Weights of a small image classifier.
Training: muon at rate 0.0036, 17700 steps, batches of 256.
Rows from block 7 of a small image classifier, named by matrix and row number. Rows with one number belong to one neuron. Each number is 500 + 40 x the weight over its row's rms, rounded and kept within 0 to 999. All counts start at 0. Numbers have three digits each.
After each neuron's rows are labels from the 100 images, of 14848, where the neuron reaches its largest size: "strongest on" is what is common among them. Only what is clearly more common there than usual is listed. The data: gratings and oriented noise at many angles and scales.
# gate: MLP gate (model.blocks.7.mlp.gate.weight, 512x192), inputs 96-191
# fc1: MLP up (model.blocks.7.mlp.fc1.weight, 512x192), inputs 96-191
# fc2: MLP down (model.blocks.7.mlp.fc2.weight, 192x512, transposed), outputs 96-191

gate.191:528460481530462459501579487539490439479476536553461516474547586454458522513471524498484564448477549536506536520532545511465493496558519449490537502442491531506517502458483577508453536504453552420498487559498528421487481511483521469526457558474487506511490521457551554521484482558504481436
fc1.191:443432510491518488466477474368535501507447527498521465461512465511430478509593464544480551425501500569456440501462462517453509549505511550551449538452411451540518523572468457506594547500562489477594540490445533542494475544455485565446458496518452464516518494507478507512534518490529499501
fc2.191:549533518460525520420433479515449465489525514510435564546571537515584446613489474502512551469493509499554597533508495454559437450565517442485456492496503488513485497450525439520489496501491485524490462509559545486605490464489520494478494445481506457550510455446562523467472467460415464496
strongest on: stripes at 45 degrees; stripes at 135 degrees; dashes

gate.414:491539521511532441526420564484451559528528532465500628485562415470477496458443451455573542537553491511555489547482540490532504506540440531553502526539509500540482459590519494423499534511542435456550488420442516523515474466453444569515595521426489534488496440527558469541466504464506482503
fc1.414:487483525468520381515436559512466496513539557507518624511544446481466488481437471412591533535520487500511440508485536514515494531564449536539509570526526487550478456566552474471489513469560450483523511442428516476505463487464400515518584527462481545463505462547564464501448520470515499519
fc2.414:511519571560486513429479517504508500456504599490494493503551499524523496446481500546507482490485504451423522457457452545466459460453536482402436503559487593542480516517535453474463506495558446589484510537476506522478522517523442493474542450578460489528433449525475571453540509522454510489
strongest on: dashes; very fine; stripes at 150 degrees

gate.493:496492502546479514509489491532460495484563444551574473499485481478443568494425527505553554453483498508477563444459464516424449483518539523500479519487479445525475469567543455572499490445539525529491522480531455563571526530444487498498494447483573511503520473493547536533463418468469515513
fc1.493:482444471537472474540534520526579500535474440514531440545458467521477553527533500431530492474530450538449528516512551536481468524539559528497439533488512555470493534520517480479440507496523465413474489484506553475485517498514500482464469493552519429440485483493508528538516558538467519451
fc2.493:534406473509502504509484514507553539495482494506436425537551484545528523440482506446444474453541549498455507483576505465534517495575463531603459500481502472570551443514504470473493508442516529435465493454429433474484435494507493490507537460555598465487510476490549549478543551452541489454
strongest on: filtered noise; scale: very coarse; stripes at 90 degrees

gate.465:481546510560583412581535461562508420428514507513452525444527456535522539556547510512491522496425480511513551469496465537560560472439500503541522502493440526533531436534478538450530375565513495490511453529503495553486524453527482448512502584457526533589462514429495544522540469514517569412
fc1.465:534479475442479432449407416490553494461512479491540548506489461520438454488501439483480512495529529485457568473511539493457472475517533466443538506489469484519484504484505542497475565494546459522576493494479466494482518510571470421476504506488548471508525459456576520487487513501498454503
fc2.465:463496519443512472516470483469465505570486507506570417525438530464540531501468540503472527561540500499538467496408497516548545459535462548467435481457552502429565499454440514469493512476479509558455447494495471510516459469515538528508451578557463479493490536524516485524514511545521522511
strongest on: square grating; fine

gate.447:540484466512517466488452533573473478512475508508584476522500475521460409530531497514441469486504570467525538473448494492456551556488586577465488483567464499480504485482531487511500528525482475361568493520513475499494498460558543483530535482514534479509500483536520492542519490598564501465
fc1.447:486542455552498478516466453506481466568540463503548477536414477506539493492483516431495532461535497405513531519425482541501511515469503492438535528597488519488512424517514491523481519496508588457525469452555467478557475569535456456524462462486552536506433474543482554574465537475565498436
fc2.447:443481469535551605417521536499497504459530520559489481483452537505448448577524485502604423543496508490460536473444495504494548524468507499447629478455551463504545533523538542540521469491486485531476452481516473528487551501424524446425574478497543468449494469445549516492454526425492476553
strongest on: dashes; stripes at 45 degrees; stripes at 30 degrees

gate.114:482460507544419531543519470452481527535516521505528558492526487519563531487524449473472492482649424489521478529591440469534447412520456471412514541457506485524450560541496457571482542512473507531547447485557489492523459509488495508478501535464471536590528444436571501491509459470536480488
fc1.114:526522506449470480542456477515548559487523517529617485553530542464522590525519572549459479478491499490429512530429524494443547571485445499546513516477549488457506473501544478449507419400576473614499485522502469480541509460584542563514486465568518459476479482470495494493441481464565532505
fc2.114:528536447434479488558449524539573504496456418506467473597551547523439503504491535490469498483477533595478522466441556400482562464454444505490446478417537529543478439478502461440525394504521483508631510574423413441474529496484540507569459517522537458462485463533436538471492546433534524490
strongest on: windowed patch; low contrast; noisy; very coarse

gate.120:464461507452586588532514442528544528460524527489489446482453549541530530614498472459465495539489520500538461522516490547458492459518482423519517453514517506516478606519521466485509474443511541455513465547476515445520456469531532569539484454512452541518466521502432539472460456514437485476
fc1.120:500499530508531502531550500460521436501490449507458544481493547505595503425423556506517496571500452519541539453532492437453565542542567507528546525519531414489504481534455483498478525534490473541497516499476564511492537542453501471493552572503520462537490478538459465482587543486479454463
fc2.120:485547401522430540512445510525464545432432527532520538493517476472480492526512508493480485457489445457494513520540511537413528503628474534439497437492567465489406453463542551473532488519523471478532506466485469477454467493516525570488544517537579552512484432513496478484510491497485495503
strongest on: stripes at 45 degrees; very fine; sine grating

gate.23:574493543518474487528497537553462535482502487553522494394427456476532525448523571492460565489491501508536487545493547520470500518505543515438568611532484492570514496449514489531488508536510485548579580509496473494507490468488437511530482463527542530492410430520487462507557447514498540480
fc1.23:473449496497472550489525516491559480448442423537485463508529581503475477555467527498488511503524476554510406591541441491519512479524490499430470473466443508449539523465484497583539507474450519560549548567554472497438482535473483470547497467430479564497569502490486539506527503485453467455
fc2.23:498483514564607481495489511423519476498501461575579547493545561432605538473480443580505504459503452451540486571468447509475523538444546469543527529499462482521483619547522466616476482497477450496516473517533469528519475515468534529479510481405534511531525507455478428516479465552491529442
strongest on: stripes at 75 degrees; windowed patch

gate.135:530510512518607569453502406509494518480548510550477469606529522457543566482506468383489538458485512467435447487518490520560498483524522447439500555466512538541505450497469417509572470451495507469491449553519520548442498536476519534469479567499495456503511494470444513521502491417469489457
fc1.135:478511475479494468514485511491536510525552518507556540509470475490497491522565489470483478498521439441520487485448456440514523504520441513439504442532484565473407509527470491434463424472511496503452504563551456489538483470495442483595508506544427492495511519429483493492542483477583505566
fc2.135:448526466486513569417445531538520498544505525428470488453481511440464497527547453456531490531544577518514567547514425566467482468485511469498527510529468474511514466534455522419518463505505543466524542516544486550484571493536472509529401454498460517470470535463517505534576495538480487482
strongest on: very fine; stripes at 0 degrees; windowed patch

gate.446:466431523508476442498534506589557496438516528479516550535489462501526494514495527533500497549491487525454552493492561447545491462507616513481475533472488532518517543516501593495459477429533453560545447555460519540451584377514515474533543547535473449574476454485546507423507483533470447487
fc1.446:492451456513484537527468505493520536470534478434526481511507471543498536419508516482443493561474467555491501494521503565464513470489528480478452466536478433517491530491529486497549545464539530453581561576525516527468496464533459563476435484469544525523564502472432553470439468486478497541
fc2.446:538465507514493481450533544533448521466554432494485543491459464566487415590528535477509530436509465471457464483513478407531426460555565516422435601495497442508492514493495447480467505511488453520536513541512509536551441567455555467408492457511522580517483471443561557521535577531454528443
strongest on: stripes at 45 degrees; very fine; sawtooth grating

gate.2:534505427499588514533464504521570507564484455462464512510550478475482509557529570482468470476505573493499569571481472488528512488534495585522529491420442497494523456541498500552552529484454484548448451538487558427523544511530567508526430473570515507517539537517538591491464513509511479500
fc1.2:542492546543456495522464450487454542470584469526479485477404459486493510488511455475479484562520503542544533527431575467488503509585522471518510511493476488568419498534534465506540528580578485446568472486464521494424495479539529424500496479468500519467546520483544468478451493535462493504
fc2.2:484491538490458584462471541570462536532545498507533448518525496529457444478511516461475505425513429491479474466447483468511527522487523466566523533523497456501439548437475497446554492524550516556477531528472478576556493541507481530547481506475484479483522540539488512549514521493536480524
strongest on: filtered noise; very fine

gate.245:511492518484587479542474467568557449535517542495482499512477526507474541511458442549503563461486490420501495446582509562514543481477500513452539555499531494454471467459516545465504462479456530490510488422519478499497471498582542461445486466385434556536490516567543512560448489489576487527
fc1.245:544453512527420491539504470618476449452524499487503554494469493550448539495572482530523503408493457456490467465537466564526479557473547537448481488502477527497491572438495537502422460530446541506453404493451500594528460465538571487513539480504447487538536479526528536524477491508529494482
fc2.245:467518509538624496503464562521459531578446509484507419441549444495488515473458539478543420542495479572529543492479512455472461490462498522475604528465464467535526530513510502456534533482506497485525539435452475551496452496477482479498524547494620433432450522526494515500504573525545513527
strongest on: stripes at 45 degrees; dashes; coarse

gate.102:498514445481482442516577436580463545400488456554528496546432491468490466453487505521466459427439495463478583514492481398541559492574505459449507504558591514492490502444469498462493456585435492469533485501526507464486432527501519545452420471525569448444482445532506466545524469475519584510
fc1.102:476514519502500479492509460447521511498446489479483483499471510606483452582467510442535425487484523521539549534486466533536491484527509492454484643478410492503534478476531575533553453511473483487518545625478518510507521447486473492519484476520463558537531545465506499513519493520429514548
fc2.102:539598486517445406519447481472460523532467499517475494519479467598527514473504523445514453536491501467503560500492527512488506543533527516548467525468552530431515465482466554514433488475501502488443535466510555546526433519533517490561526479503478491479521515542566452500506523493552452448
strongest on: square grating; fine

gate.49:528488481582561502555518485495475519410518514537483494480523491517501498547493545447477462452507507459463517523533536543550514484516502599400525596518502573560508501533553452533508440497471534513469463477471539506455493437475485527509435533534487486458442463498530604465524527516409570439
fc1.49:529494510507521483557457493488565546514516515480483478535454494496555471528502450493493515465477521426440573473476483516494496490537541528498488528545449533520530510559574499480479581472445501445490547538482484512446494491558500476460493487449415543490495488513428470523485493533476516453
fc2.49:519527460531474416530540436529439460501460439475566422500444493599483498510556496503500515581521428481502457441465438496487508453508436472558504469518501526429470524479494540600540519464498474553525530472498520495577556546524472464507462477523505456465598541503544482502557382506456532561
strongest on: square grating; fine

gate.117:523521464504563538486488554522488506524510403520446517530509455445506461545522492518466571510484478543428548472536421426521459472420519434425532544512531489577542484469481514518511458529507490462487488486518478447446491516540498541494438496493610407545501500507502549521436467491492495546
fc1.117:496507550413559454497439514482513511548567570480496502481434423474518465482530502466557503475520496490484492489448597543477491540538470513555472579545488515462541532565473554553525510519488544557437488534412455434476525540508496528514507513506423563507478501495509426547454533544498472503
fc2.117:537507445523556611474442533419447494491538536564494442523544500594446495476444518482521548519537521498542496502468419538531478493459502525574527422463560570525453456477550468563487506499473481542501497478487439464492450498475460470524558492462516554493418513521450477456459449537499557540
strongest on: windowed patch; very fine

gate.128:453484417457534500479506475488534441455494516487556482517440487574542457513482417567513530501476533480489503579515475524459467566442536425437540496510493502481523529454518486486486467460437537548481502505562528572554543505413536567478477521548500592537473532445503526509458555484521505497
fc1.128:536536444584549494449443498484538477535578444583483523507551530496431518465484565426444474534506541539459446466493563504416516536453487440489420455542515460478449518527463483495487509438512509537465515492479432549432471588504444481510475534486458449524502555490413550470498508468499445512
fc2.128:511442483575558429499486561515432535518582450442466513505522510476460457476569558515517453510471514482503525530529428474499515546529522472536526454509511506502485468537538460477513521529508539457497500469495529538465437524458506523528453450498512480531501490482505539474479499496522509549
strongest on: stripes at 45 degrees; very fine; sawtooth grating

gate.266:511535511521443514403515492462493438525551558500516485510553508426585554498506508474542436422572446498477491525514513465477574488471506420452491514505465509614527446487494507445545503487478464475553533502508475502534519447471436482502470461491488551526506494503464431522506501459466493461
fc1.266:460531483534506447539443540465446528507502458510534550587539505487451474406493527513525525487515510482500530437417505540536576499424518488527512553488499550461538487502523507541493554413520483559524440529548474458471480541477476547459549539498529421459520442507492520539549550543552461522
fc2.266:574506459545464536505603549541550499439500496480505538472503475547479531469483466519503492540514543509503465539476477526454538467495593491488472495607501518504498523555431466470433579568524423502491511468491495553488496567548498469455465449521548539486428452525517521522479451500488554461
strongest on: square grating; very coarse

gate.278:464444444499429479482562435480487468477484537544489522515514566501554380476550440515480470572498529447485527465477539506502542523574496518536459493441555453449456495487451482472476461573525524503448498455518547494497455430492491464550459519435500547552483515500535495528468491487523472516
fc1.278:526496512480555506534507457548418547538538477490482456469495474529491562520482478543478527420518485510527536504465511456545562566404521411504510503412469534522498496490480420549502580512525514494543473526568544533486512574464475496504489502452549536525503476477504533440448509516532442450
fc2.278:497454509460493541466480497451494569481543471504519498493503429483517463439494506457504497418492498593523492580467457488526438505521480456481463521476456442493607498504453497449559496468454532424485481502491493507446441557540581546534506427537423532500449521521506503503532482480461569520
strongest on: stripes at 75 degrees; stripes at 60 degrees; dashes

gate.415:491430512537472437465561525527524518438529545481506525496491540508531448506484512504525482586475484409451543420532468617504520496540477456512498507538472522534472491419526412456485555524515489501534527510560537538505514471525455456551555488536544525539472500452435509478517481519457516471
fc1.415:495521533507561405506534490521498498534452477502504554473454410480475468559533466521504502518527463500525523391485534546546470518537535493495531486617502508545513531456530452536491382499504449486450521489528477520424554442547554451516507488535531542554454529515489431541531505490478497557
fc2.415:498471524567477487503480477484536516539462499545517547515444501422472622485497519499456467547501512544457419513469507480528530507458508492443502479525452492503484560470497530432536468482582455480499481535487405480518547586470509524503512589518473487399510531598483485509463529502568555468
strongest on: stripes at 45 degrees; coarse